config.yaml
dataset: "two synthetic voices taking turns or overlapping, over music, noise or silence"
train_examples: 26041
input: "log_mel"
vocab_size: 32
layer_scale_init: 0.1
moe: "top_k"
gradient_noise: 0.1
final_lr_fraction: 0
warmup_steps: 170
Rows from block 4 of a small CTC audio transcriber, named by matrix and row number. Rows with one number within an expert belong to one neuron, the router's apart. Each number is 128 + 32 x the weight over its row's rms, rounded and kept within 0 to 255. All counts start at 0. Numbers have three digits each.
Before each expert's rows are labels from the 100 clips, of 14976, where the router gives the expert most weight on average: "responds to" is what is common among them; "loudest" is the band of the loudest frequency at the time of the peak. Only what is clearly more common there than usual is listed. The data: two synthetic voices taking turns or overlapping, over music, noise or silence.
# router: router (model.blocks.4.mlp.router.weight, 4x320), inputs 64-127
# up: expert up (model.blocks.4.mlp.up, 4x320x320), inputs 64-127
# down: expert down (model.blocks.4.mlp.down, 4x320x320, transposed), outputs 64-127

# expert 3
responds to: background: everyday noise; reverberation; second voice: none; clipping
loudest: 500 to 1000 Hz
router.3:096098167167193141111096124102133084111053114158143110105129110050103116113151098149155116098180065110138130111129105108120098123104100151128132094155178132058119139134104154137115159114131126
up.11:151154149128105093091148172114101110129133147069101125128100120142157102149142094092143095098130199088105086128135082102166121127135102093052125192103107079087146129101157052129147145139118099
down.11:181103067116134154122112135132131087152186089187101093098126075118127150088121146125116153145128097147127108175119172122153112147113132164135111196120096083154153142104107177176223104123194121
up.12:158156139175124098147144097172087153079127139132122179196121071118105156125104124118081138134126154157098129117109150118138043066127098165140128144122151111106154115132060136093157119049165128
down.12:166056105135176177121175218094074084098130190120103099143096101120163104134139111129077112162149082125115149116158119109064143123076118157119124154121101094144118164145097129123138135164082109
up.13:138106135145074100148128106151100071131167110094106151129099190109128157149078112095158169105160143131147130179161110110155113059163165113096132145103118133115101107127133129146071111110135092
down.13:114127123076103117212109148121120069150086159167082082117124111159182124126102151123147191096126141098152166101160112126115138106132132112126126101113222113115143133142073172165144125115190095
up.14:114080078052198198132158158140125145109145105124098115070154112121104161193123181166100117125191131090121134101139114094174124125172140096133106129107119104108145182092120163124107163084127166
down.14:124119160086137135148138128149091140144119103121136163159198148141125181150121130113209048164135135134080154144150159116073125112128164161131106073068195137183096145097120111156133137122068140
up.15:089156121142142137071137115158106139164110187094091140079136124096145135123071112114203123144069121102121126103093065157124116192144147148155112126122159135067160132147123156151125084189187183
down.15:135146112167119121104161086167106149116084135189174172137096062112133113091108121124163115156155162152154159117104138139189189129186126158076053165096137165095113115197092127129136155200135106
up.16:183058151102137110109158125095079109154071121125111098101096106193133167063144181170206138058183133097112165116111069106160114124050116144104072120124135091120136108119159136110147139121092139
down.16:130177111150131144130110103158100080108171149123128141099124109055153164148141122134083161159067127112146125042127130071088163128149167114130098113143166190131165147095092184086107078131156127
up.17:127116108126093166141105145121118118122188153075134200135141125087104119148092135168101172114105105124076144081146097114077105156068148106160124097141145143160130153095102097103093148148113151
down.17:129189129101121177141206114116140088146109106114160085131185124168121147120106155113112158142107233112150129159195091152164085157133108148131155146155042055138109151134110108176158149104152166
up.18:124113092117094131093155145135162088122214092152160105155146095111103142159159133131125117083129157148149156136085096090166149088146156085164112104147145134114163124156143148111128096139071123
down.18:156149211105058121131148157117155067120140133074159120144076176132156130148128162143109161118135152117130088109129162102182115085106150110144144138143137159104109169115147078126132145164141091
up.19:123086122132137086082156123132157058128075127103105121175158070106108105132187154183096167094095192084109104177117154081141130112114129089204131065129147137155105099075099085078156057098132121
down.19:173165185192122114084124110163110137134138159075096122100146117164116143140078106148158100160099148131139139123145158126111102108122152090145134128166137115113183157124122140158131115124103118
up.20:099077140112177165091064104107123081099126116120132161072139109122170131095147137166085121115058180133074052155081133152097083142123084161096153101163192119136174101108092117148137101115180176
down.20:164081098185174167079093149120131053145133155145183094126147115088169123071114127167134133161150162063170170058133163096125135120124155128152129142173136134124120132134151135105141159148099162
up.21:149116123081154133094116125127137113184128159097086125054154171150088038130092159094162133098101209149191128147120115143119081172116114140152150116054108142082147125068196118131091137132145125
down.21:119175168120182095122144143124152137116158101157099163123148139118180172127109089135117144171196150113131147107162095117112171120105167130137141144140135090127107137186125088184102127110174146
up.22:142123119151168158101116177135138125149140144113138161074137174129174055135078138169146140082083116122145098155097111105171154159155127157142097090130171126099138160184124152118083103170152123
down.22:121230088083136154092146138088123116154092130095138152147090066061124181169097148133152144163115133158093153125109145124171135115143109147110088096123067103084153108115120119202068070113099166
up.23:171189104166106139144137055078165063116220158124131146141120140089160085080175180109118137122114091100065104199095091100172125117092124078147122106128093094123109065062080142128131145076138162
down.23:162169111146161140037101188141119125135150167121187104104078062129141136137108094132115163114111103108141139075102128122154141101185133116106152098152081166118111202166113111102167203184075139
up.24:105121099143102166150173096184155077095131163182134104065096170134133153116143138134129109100120101151102111148112144124122113142181172141097068119072119101105146081124205169162122145115129158
down.24:151159165091136111133141135052110152141094132130159110167133121158138133146184096139124140097149189141102135122140138098118174137217180111072115140142100148139133112187135100148135160116091139
up.25:166162147103123152087092147152081173129083112080116140144111116135138088124127082097090100147142176118123096115110149138160102196116121066139073155102133103154144144134152124118118085168127095
down.25:064190101163086165114118064129109165057089145164164108146140171080111146119128134137146098170061147164124207091128143165165117117176197181105117129105167111146117118105152084148170092084147133
up.26:056106073129120189091103121184081090129124099102034114135079114051105087164081091140075125096112150130105103096099150107113105123067092127113110170105044135106107146130170208090141107131142133
down.26:176122125097100156103105134094149126105170081128180154114152111126097047140125126095140159107143145116135144138124156102131135144162162136157119123142162133140154148143115124123145130176216194
up.27:142157141119137134067130125151050141139180111137156149098136091147182084180098128090113149169117157127136144142158164168071146094165182160174106179077138125110126120160097151127208124144158119
down.27:092105089201111097069124112144148133126117118097121172098119158102116157121113120085103119178070137144158107107145134127180119096091121126123125164151100093178152142099104098140087102139164120
up.28:090131038163136171124136089113120125126143136153117164106099141129130141156163174150153104100095054112132082060148129158095127135182051100169139086150201127123045099157123147105087114180145207
down.28:157118092145078116087144148124120131110147136100137120141141145122095156161134165130161148179111075145104145113109114137150188191151086102107132129106145149137087179125118024184107108128173094
up.29:037086180117097069136119116130162090113111138149111148146161143112148104164163161160128163055164130125156133111152091071083117122096134135131137123121105142124151089060086150061147118111124176
down.29:119150174167112173131139141151117114120184090108152137061127118114148099191148100125080147147099060134161142135149104076117137129159112154129104206137173115066177150146133155180126161201117124
up.30:108132161122101131168158099148100088141071101166104110111139127100120141199134119118098118107113132101088069117104179122121096147095101120100073131115070170122086091179146144121100104131108151
down.30:117148144202058141155049136094159109133082184111117118114095136152197081107161114078140106164100124161130142137119084226110136102197140150160114133127158099167195105097123148176136116165124129
up.31:129141080136142121129136114066158117177137145102078155036089147112165124091129136119128132100126177140104113150106066142132109143153141139114150111119143070107146139189124094133066158132126159
down.31:116152179085152090130077174157140113152142133134096154143166081106176160136107116120151149093162089120096152084094129115140198140217162146129065151122143120174116134150155144156141145124172149
up.32:167107183114083117149075172085129123145061178013117131107155127121076115102157124173177114163142156122135102155046116146098102084135147139132112134168107140138070100118144165131112079153102129
down.32:105090157178113153145071112177127159120152105143153102146100075112143104148152117181111113102049120117121078119095131105148165101070088123146168167136097150102110154113177119121124092155102171
up.33:117091095155159088117177102088085085082121089108160120109124140111151141162133082103190096097159061130090087095123141139138097153106087136091129145082139129119128149067114137120061121109126145
down.33:133154075130166160137182080148151073119124047083191117201158128121167132148086124112078185158139106130120108142126116164103141164081134094182135102091113137134163095179151126099153111105143133
up.34:140151152110105099065141141076128131067139136105128089151136083096161181124145126098135128094128109137117165083145092123135101153083171090088116134099114118109164105129145145140177088132128213
down.34:126152169194088121118134152185125104141142135169094142129168117160151149173114104161136032159150119063110096093146113129123153171165163107177116137167117194063113035098132182118128168198099115
up.35:146143115108143170107128087148142085105175137105145123076136106112171202143132109122070135175156074101088079088124144161100125178161127112156105169123073141109130137163119137166106125152078169
down.35:171129126076138162123138117070135107156175117168116120178163198145150114105129177176159157089115088160203098147099190166158136157132159098075124095154160166140134136153124141133167141118144156
up.36:132151122168083162142111174066141096147079139094118177143151172134049132084136132147175090084155183096137120109078105185157097099097132201101123131102115155167076163138112113137157117148122126
down.36:094085082169133176183186092201106159108157108154113121145090150116140090142110106148126137107059122166090083136073161178140137153095142110147174168133133129120103112127136149122083170121141105
up.37:108161127141180132071129152115138175113074149140123140152115117095145091121118152156156133128110228153152065077156114140136148101114151138121170094145139160127149134132169097117096118144163093
down.37:131109129126165138133173098127105088121166149142151134126165135116123141156119158185186123151140132109109094132181132085119128123158094089145107155112096093092154116104123160206076145094146130
up.38:112110187160093067131151163039094059148051113057076121098144097130078119086119149155137116114140130081109105136077081153147117088104114144120116107141161095149121051132131113123127097194114133
down.38:134096146196119120142096125201128152149138099132180144155109132064149088131155116159114118139095132132162091114109136080134128133136117091190194138154154178144141136106142171142127158162166140
up.39:140112108120123183124078147125169131138142132160147105119078166082164091152167113110135138119187182128146102124132129068178119072161143161134192126118106140097149069187167199123104133059099107
down.39:129134130103161101130123120150153103119177126108086098174089110145165151103142160198189123145081143129108158129120071149136114072110113109185106084067118173112137186201116130133082136138040148
up.40:121144169158105098113183136126125174143088148141103117119140120137127098129142100175127110139186121119174113099058083143106134044136153179135095138132190143124130109144070155069179078145170126
down.40:121165148171125099125083124135137151123096042107095113068115190067137155155116155136128099102129139152056147211110124093055140212150097122198120153165139156159126105102209174170106144153103151
up.41:125111127085145105122140070087143152147136146103110115155121148075195153148104148104142194093122190134100120125141117178139118130099130172106163029096119120116099146112152108067123096122130161
down.41:122121164096120128200126153145121072122187062149113091130121120099082152087152128138165146115147170154128146068110127072130130166094157072105103151137113172104129105144108127085128147115162118

# expert 1
responds to: background: everyday noise; vacuum cleaner
loudest: 250 to 500 Hz
router.1:103146176124156159113100122175146120099205169154138194140121169103164097126109152180164125124154145137142135116137148097159110106170157163126124057126135126043110112090136169156167134097151109
up.11:074107143080121118104113152141123100152135119143125188146147090090142081066109157084144118117167171105111128081104094169105085099143124172085185105154139141135093170082105105144108109124090138
down.11:158130161171121138136075111117179140128064148197135131145136140203134154141156111146140124134088162132111171152167127132163135095099141082073130119127205139172160135136105128141128114106083141
up.12:103138078142081086117154108147113089133111161157158144107114107115141185081133091086106146117138176112053105139108137123125094154085119111102108152120157113071154140154165123175118078131156137
down.12:079114138135146129119058168124177141139118104105129166103172084124103122153147146100130108153135122130074116072144130141132074127130169137119168092117140119153111067115149183180118095090132150
up.13:076101113131121103116156104012080069165162094074077141155097152119139070107103121125083116166054074080115113072124158110157126150074109123132141107134103070136124110070147133099128123078101078
down.13:133121121123151134112074119086084105106116149071116095141137173108106115087121143134158146137081088136190147158192142142087119118152121146167108116107114132108080151131109124148112124107130166
up.14:145088069151140130128128153075144151117125133093133096170106149136149149157155132170132183097154093122190113108127098151127162081160097169140051152124119124159095086154145101096119096102133111
down.14:158148185080207129134101096162096144077108107175155107111108133105195121116136171158117131118133107144085170077137080123062157163136165169181125113108157170074097093037165147175110134193152132
up.15:100156154080096102134064174187140131160142117118104161106107144120122167114114129158105110106130192160050163137133097193148101085126144119129116148073132083105139135151151097138134082141112076
down.15:127145120155142112171130161161086181124124121121184169107175099123150171157127113176093147175084169109174177122142137169148133102153112130095181177143185107175108115111172145107137140135084130
up.16:154111110173108144163153043138198141168083152148116164129165124096096097113126089126122084140099123140143183096095143127152137175083054105124091119146135063126156131134124097140103110070076139
down.16:144123131089124148101171163123151094142137143073129177145113118160142118110124056111153123142154152153139107131104141113116128077139146163172123164108058185047149178136131117113131153152207135
up.17:168108146119152165144087109049163111068164113132140171113131123148147107068142145136089123086108170088081149137081057116136109095101088160062169110134154162082124129125171088118110130209118158
down.17:135188151130130118101137084107148096148102119134117117126186176162116110122079144098149107059118108109129146117127101160121113094130111171096126116112093113120126143090080088175108143177044113
up.18:095152127136064201139137148117173107098096187073121156130097121104162125151151116143144123099148137133064104110144183106111111113137103153085103110113090211105138090121087130124102094094137122
down.18:084151059136133164125150086166107137120131059095091107145112144149094095112103138158090105132082138156148136150116118124084139145106143119184121119166098141173093154115142111122149143127033135
up.19:111109088072104131095149144115163061184129192119159101167140144135136111114184099121140038142091191143104099116089119124155116114105188164137117123109116108131129120119102097112114156091190208
down.19:162196146133122134152180118141071130078139164087089103080094117141159131104098210199171098120178147112174117165123104090106171147118167109164164123164196100170176166136103128138136083144161188
up.20:099139075150099122067120182155091133084149106114084138115150090108100090112078098110176110089096089109103133103089106109109143123146099123111085133133191098054118129119121102090087186167140087
down.20:157107151148117161121147104142099159118183118117160134132139032097098156169206142146138130133146140119158167135099123075107151116136078092186152164123108120171134136110093140105157184157128170
up.21:095123141134124117130117131119060146127071132140120187141103138151089079151063205107166087149100238139096142129125094090144079096120123158060141106117120129110084198130120123116134100176117141
down.21:156073170127097072164053178191096139097112078067164165133136082105192150118117120084129130178157116172101196171153060152099086107150136099142065147117159142083127144158133155106173081162106143
up.22:103094095164103103133107148115121104159140121033121171073111110095128102130111160141141125120115153121067069091073201113146096154109061121130136066143114143129068140063102177140116106190142186
down.22:129117115134116159133106124124095101124173137159087125160098160138150154156145077148127200139064086155143203160143095148107169119106160126120108097215173105109121116128109124132102161060131125
up.23:091123113124137197144152151103152100100128115096095096098106063101106190068142116126138129150168111123081136124099122148102126154100079170151140135079055084093110096205169140065195127197146166
down.23:169183143144164137123115145138112159152106133119167126112178165147150156158120163118168129191131096165129135180159142128152136152184154129155179158128131095141130128127133079133132131081166164
up.24:099127150108102125125125101130107095104094114089078182159138136116134121136134089146147097126107127044073155136164112175122108136123142148182071099118121120168124140098156131159092158153122116
down.24:055171136189137175160161073104120090133109135145132142131120082145188171053187108149151153126096135113132087143098106139097173122088074074096094137182069177097051155148126146126098118113126102
up.25:086143057064098114076114140085123142089123178157108086066171134119172141100125139072076123123174087125123072095107124186168087153092100143092095142116112120162133120146131105114147114119102159
down.25:122132127081127118161108158112147165099138168121109094080161106128166112093109069125177111179168098133100081111091122120152151148124120110106178143129126081144189132135127117051146169108116116
up.26:134103162150142189181061124115108107143109124178167175192106139141111135090178083159177091109152094088122136157111159100113149071096102160155086102174127139127116080134154126090161133120094135
down.26:138117104147103152106167090119138128101123115107133144120112110057141098208145136124170070074123100106123194114105148138126180107131144168155091069165177176152110104107152181127118164116088156
up.27:167108126154174098108112086133107144144073091079119150129138108081121091121110149079107137134119186132126169131171118115144112102175173128132102162168117090130160113145110101127157105165122146
down.27:137044127158147140127114106115126107164093084123160122068132106114133170106129121132133137147141117139133142115111163113074078143155124103166082135109118134112142097128079186101108082141190148
up.28:176114063153157143128175078092158151136120134108120109115104126073136092104129160138137116139119226110170089197093096108133080130086165139195144145132129120112123078109163114069126107138105140
down.28:067098190105120123076122120079138088123154131087084100120149123126127212138165141139082130092064142140079137135148064051078127129129107120115142100125177096131154106090136131111063143130153149
up.29:171152080168120183078155103133102138116105138099100074148130152135081078138076105065067132169090189059072116161136102105107117061070157112128115099181206084117053133073173134129130120160137134
down.29:170113126104211137143065056119171113157073165166144172112114155168157113119146136092139155175126190191149165139124151189126111130115088117165174132153126094158174133083107116082203080121179147
up.30:121072122167121148134085112121092145137135133100067153153162090119133101159115144161149138068135115137167174121088095095170106120143150177108079151095140165119075101115097127034097098178118109
down.30:113170189123145126149133167177068113131077153115191106136115091138128111111142167116130153171162136135114161068115135121116042086120087134134186170139113156127110117198132110172155088133145099
up.31:167106103133120132133130057072129118155180196182104145151170173165143102083135154173149172178141180137134123054146136089110113167143113121166101081140088163136148089071087112163141140155161190
down.31:130131100122159147101117133111173101060163059141208122138175138081114106156125153176044071136079156097156122143072142134141142154096127130128039154144177094147100160084116113137102105126071133
up.32:101158160153104119104146185170139122124137109142172200064124117130170110108157171122147069096156204158132109135155099142104062097146135162126119116179183140071079091159107168114059083156129127
down.32:121084141162137148138095100124149161052135170049129164188139136131112210107155123172090136138136159128090166120135032110125136122094079133135118149082107126165166066058109148090163147116113148
up.33:079138083130136160095144102092076073128118178122118133136145110064151094142155085156119121155113123106125118127116116092086111142118109148137089150118125096118180118104093103075085138103095144
down.33:153059175131106114125164161106172131109128140156140154109083148145124106174099128117123159134101123187194124138104135168129142074118147097111120106114141150113120120155111094147158132191120121
up.34:144140108199083169141131158153115161122101050092109155110114106118115077121127114163064109125108138140104150112128139094169158125115107151094130161094127146194060196086160169057100119143137142
down.34:134089149061166122186120173134114103142091121103201116154117112189148104099176127100118105152124190094143101140133122088127125128129126166151094146150151080056115188175144170145149167108152165
up.35:083117155100138164084145092062101121149112115119118104106079125165108101122107118077134139119131128150142071087159126079132058156091087163107149107166091149121117091134152164079122075136164105
down.35:146171071135109177174070098184101114158112140131083120137116162092174129110137172146136120063111056070162124116158159122114145164091146097133079124094137102117155144143107106118150145128099178
up.36:139099112087178119115102150177146121128152152127121138165129158127093121148109125152172142143130163147101154077118063144110123039162117148131142133136127099095039130123158085121122127141112142
down.36:128150094100115106169089129150129153111104062138167090072145094161187146171142102104118138210119175121180208138176173185114116165166118110136126167083124056096135144191146122125154089163102104
up.37:111180121083106170179117167088089121116084132136097179165131109072145122158090161119169124118138128112182092191133111110092108127156137147167165153081112173132141115130111141098169120100162090
down.37:079126139059115093105156114088208137113110116061168085089168131122100128115101119148145099142122079149115081175128161149203130142136127169158156132161105075172150132161162141173127163156107143
up.38:120089132140130160157106129103147125105095127120116127139080164146137159101137114121144123115130094119096107134120130153203096118061111092128103146117123142175157144103118168141092105144160218
down.38:094149062175132078154099123120145142115149135147056051166166065138077156195159129088074120165147124142090125181080139101168168168118160109102144108130109133179153110154098124138131111131103135
up.39:078086180191096136142110124058119099133132141110113148073098172172122169119173086100074190116132133146106129172157103175121091117179172206139171062112158123147113091152168121133139110150084152
down.39:133103127118080181159102153103157155126145139175158110113152109114139167137162118143150134141138146174094162158162149141151079124125186139111135149185147118181076115138216121147166143128116075
up.40:112111110097091102151107136157139097133133155102143120139176074076103107120116064122043151140169153132078163055127148114164172145111084103148135139096123171136128082120156148089120128065152157
down.40:135145148172097121084101118108120117116150139145069178092130105152137122145152104081077074156089166129139073147144199125126156112143118115108143155119127137129105153140099134128130147202044167
up.41:089142090123159144112126132124089066147142093079119112124085144069071069131110170086175140171076114143097102112063117111139093116135140131098110135105119121114093132138119105143105139125122065
down.41:165098152071149151119102098182086063164157112104111115135155173166106111162121197140138133141108111148156117145179158161154124191196069135136105153085148139148168085091129113155120164104137134

# expert 2
responds to: thin (high-pass)
loudest: 4000 to 8000 Hz
router.2:141192091134061136059144125124130140119137089111080089080129111212133187118107087080098146104086087139071090200120150157119137161150141035134121154108133119174110130163145096097115112183140115
up.11:128127155105082162150077134162132159116093145132155180095116040107122109114098117114130152101123127137118119132145126125063087144184137106103121138102093169100101152140077131137172085194172129
down.11:154078113121124150117136133140179123134151097210105144188163112145131044119160160167168078127125101043145147163065153159135155104153152196130157058127153115127126056136169120150179171117126171
up.12:088073156148150159118137139117155105173158173099101129120165062135145121155107108076120094098083097072156092057120106158166091034129129099174111074121192144124131122089113134123120137177171149
down.12:143173115133162136197137132134116119091095121127118108147122122132140133171196074124160136122158142148124165091133107163114151164111083109147090142104095068140194141090118166194119169136121196
up.13:049085116156121139122114119084088064158149018178092141112114084103101143077171068183134122080164130156149099164149134113136122112141066081112100146102105148100138077170138166170114149057110068
down.13:126149144141187114107122055121070170117109126179167140139104154112144121103147118114116165115107147095127064080076107082223148136114131144137147134108142094123158091144107145140130234092167148
up.14:146139162154173182063162134178089138118113138140124173115117152142124171103102182174134075097132111141168081145117148121148082164083116142148098133156148159077083139126158107094111130151067162
down.14:157121147045115095173091139099181131111156141148168148125089128117117105139111151094159167147103153186108171124150167158135150188128079096110112113141141120124137144105111099109158137126193152
up.15:138113079102087160090164080103157099067093137158115127100102125107147201157148110174162149185088097167060135091123090089142160137181181095127137127132099144150134126103146108113083159133100145
down.15:096142106113110075135115153157197174132095067170169106121162140062088132094165090101068147172149146125153117139147110157114151129125125122111109135145164092072127093187165089111110199189058082
up.16:176067179100125147044115119164114143147110124179135151157128100161134064130076128170122140122163040141111111205125059120106122086108142161182179078187177112109153136134135123112095121111124088
down.16:085058135097085165148118152124154137127098135126092111092129111207131153107120114130091094177095155146115157145106149131102075086129122135147095094094142168107122138188128121121116088088165162
up.17:128155112126036126122073157165145123143094128158083133105134112118180152217141089106114172130117155113072085070159090166084124176172148109143123148120094124144158073144110060113113117147107100
down.17:140071120099097147100127165159154082101150091175114150109147126127151141102128096137158118135110129111185102123100108111092102110114169156152096095082186122041113167168139160094140179193160071
up.18:107146122155060142117164152075094058064079121101105116166142141111147109136179109100090093128091162122106122115092049127127131073138130134110134151131182102128047108141109115089135132103150116
down.18:064107129137135152165137160158094169154146127145150138166144166117116156125146183196151139106062155148062203100105123131137146125145143175122124128150145185101096084081165184172169155130123161
up.19:145142154086103073071105146153103114070132161131112156058108154183121134103097121160129118107109073156138136117153114154175126144152096178072043119051128089117162087146055092104124102168167154
down.19:115076120131115148151114159165163135105132110115136141129140093137150123139102108140102104118156177128162066097128157126112114139089126120149136101153132162153075115124148154151119143187111099
up.20:143165154152062099171171108060143126102117135082096150135128180101141200162172150109136139121097137134055062125125121123113128115106160086118166147132070123164156128187104152112107127130110110
down.20:142083149050167158146141127164175114121185150162157200091076200135167122091107166122140119093111071093145142143145167153167107136183113120122115090148152144090158118148123150094100173165135112
up.21:103132182185083166129110137183139171144157101148120189127233119120124150215095113111119079134112138158115180162141127170161101110115090203145163120154125135156113118104114095062140102114177172
down.21:159077163176117133143205083113121154141145181136123131085128192171133111159090137135164135088202137116148123152151151120179113143164167107204135098137150142102099117190182135165143119142139154
up.22:121108169071174104124146073135132133133152117173114157165103179065087043153166149147128088123143146099142106083189136123093164086188084152145093149134187142119120150147101161139147137081181158
down.22:108108126105157065113112142173143082113116098134104127132121119053108143141141139154112076113161071115120108072121150117113194133108108157162133106096083077131188141037145143195206068106065087
up.23:138028102141120146117101168164126081151170125118107177136099114141099120170107115164115092090093103074130163181149101122103096093115102169116168083162098088169075100115131130111105078173093122
down.23:061101110187074125148106103076103189072109192076138145163150098123101153121206124173163200113211154124146177118088124132176107146130100171113127115101107138100114113141171187129154133108121173
up.24:144137078176115165134121091051166078080151129105134136147132098144177152125172112191131145100161182164087130098141081135104083133099147107132118154139149206117178142168146132063096112124096097
down.24:119125096117111150119156154095125096137121098129196105101118169138134115122112144104114171137133123180144054147144098107235178113151110057189128145104161137094143165153191110129113153131096116
up.25:161102104181092182115104097132150083155144141123124121135145157086164118198109120126111148099179096112101145031137107124106118076077171148141111110164192153145064149128133128127123177099125146
down.25:105183163109086110116079193159171148109125155126151183128108124101145142110071151152162130181083149184101149111138129112119132111113169132137095161143106124119113151134087106119154146160134145
up.26:150128166146123105047102121124102099127108088174158109149082188217127085117128104161084124191139135142108059160159135126110141091200140162098143147141075117141136134124143099134118099113217073
down.26:078129179116179110123122097099103162163123120122141144133096081158091098110116091139099094067118135123169147166125135158075107193127101092121091098107129134103158141168110181092129112149125133
up.27:144095140166131075131052104096154070180175094092162150111152066157142179159104122124150123148167138110158079186091177116087092125155135137161144102161178112091138097140156200137114135159128113
down.27:179142067130170132171112148150149097115186123144070153127167082141128122138095129164139175161077095180143101134144128147040104094096117138122148210144154115153102138150113144116107111098180158
up.28:088083121156127131123141057082078149114172189146133071130167145142124109081183116147121157164118199139093089102118115147107105121176129113151061119093156093053115105170142105150159056071077154
down.28:096124110077131139129152147217142114115159162122140156173131110117089076124114168141124112098174082120113174142158124087107174145090092104139162074177117137114174068081107132094165125119133108
up.29:081059114131126185137091098119118069166106115113125205138131081091126082141128093139102088099102141118139142143108146106138107155082101154107153069187196170117128133104162123019070087136069127
down.29:055112173180102159137192144140194196119096152136102132160104104199127180177108107158114159126147108152083136176145147154189121117124129122068114105192096164158114118135099140116117160172065099
up.30:083123115146149145115144093152088184107088107169118139114104177116130136187169129160130151121148106103077140119138103163192130117117151138154137165121138134167146031128143120137121147148144145
down.30:142128105104128110121139138134117138180191104107114132210148127128117092125105114105093086155088091138138099171085128127079130158149099128105073140129095137096068100116132145114148111115098142
up.31:160154102091113135072143146134123123087106163086067175093093118127128082110053151097134100075082121177115119109164142069123113137102143155152100105163099172165128149104136146114150105129186186
down.31:069103104135120133150083135107132134058124083129128124147136093140138158159119134193082168154147148051108107121140146162115128140117167101147081148105184156117152154077120085082138121163113156
up.32:115174140152105138102117099201104117117113115144148135111142167196175097147122115137108119185102156128134049192169144180119146095141075200139145066092158103123175138122148131121121096152163140
down.32:092111119119149136106148141111121140108149098084101143105131074214129126125146085137192101089115122178201100146107105133107093163127070147117154075091141154114067134123110148159114110177131174
up.33:102107166151145151075173140094166127095150109084119163151109098144195139162144155142128090178115153147140122166117137146105133173000109168093166143138162156125100120087139137052120117190122162
down.33:101078066158090153118152140129125165098140139143085147145136104181123100117151080128141129105137116115166176116078168131162092125162156209126087061139099173099085195208133134180114155128140114
up.34:116111164066124091122119113105085099129133125038138054155100088129145092170172131110111126105131148105090111127161068121082133127091120134114134071079131107136138121160108073070139151131103121
down.34:183172113042106101102164158142096088118178114101174156167130100121176140130144136133051144168094119129083150158163128131110072126137128137176201161132144111140129143097099108127142131149133091
up.35:120087127107117175192172102089132111159140142150116117160123141123078104081126129139140136142143185139068139201093129089148080078087078114102138040123123068099132125135156130130100184098077112
down.35:096108177145131098125101162176145169119109106164170152098138170160121138066112126128118143155115107153182189108159141108152128170156071115182159136177116158106121206127101110177080128053102145
up.36:093081131150115121136098151182125083159181190112142127129108136080142094123159124131180151130118106138102122150128160109199099060155155076142114120150157091053085156098114075131115083095120129
down.36:181165147043132132146143083143072044131085123094138168167153138164135072121144106108146142136178114133161136132127134091100086099195146120096137112178124105111142158092150122140190127040160158
up.37:151081132153122129093142089131114126101105088136178123168128182190129146095022112112091162148128154147114103120112117108130153097146085140107132112114101172154090088142135117119134091054129113
down.37:096166145095163128133134204152116126104133120110160127126158095123092102134150180148136123080103130110157116163117107135084131205115112103146169136156144168092144143146166134144077166162133129
up.38:079130120117146144128138195154122135108139089143176118160161102120168113166078116127133111087126153082194114102152117059100094149168142130101118144144105104125113133144149144094134140117087123
down.38:150087112131135118087087174198129112124113096140094146174073101145102109138080122195082184156134133137166134187131125107104163103129144126216156105098152128162146139166123124160128131069089075
up.39:126163098128111126126087131075173067126087113116071097114091145081099109153118130140173152112093103100066143124118139171092106136106123139163122153098134149148118112123118122097134157204090130
down.39:127075176135144095114123124181140143093160136114151163118138104091171149186146042128203159201180144168181151119135131064137158130143117149134090142102192141081121168132053125134115072166122117
up.40:126102111090144141143190165093114097141143139086097119093139140047206088099144138137110089132127178075102072084084153143114115126100127109155111189154182141149059184136059167091096148165124111
down.40:140101099174138180132135065117139078156164130130123106188113192079058105161123127120145137134120136172042236071115094142162153158150128123115107092108110124198126130111177113139109081100125092
up.41:125110136187146138164110085159144130132097163181077153096101088139114135150113102153160134125129117073114169128102148137108086164112101110158106109100105120136098108151105115108105085211062128
down.41:065077145153092140114186131117085077115124130146129145134188179089122113167104133124109129177189128128173084124131155084135139086082117159112113123174155099134082162068132154151166155090146140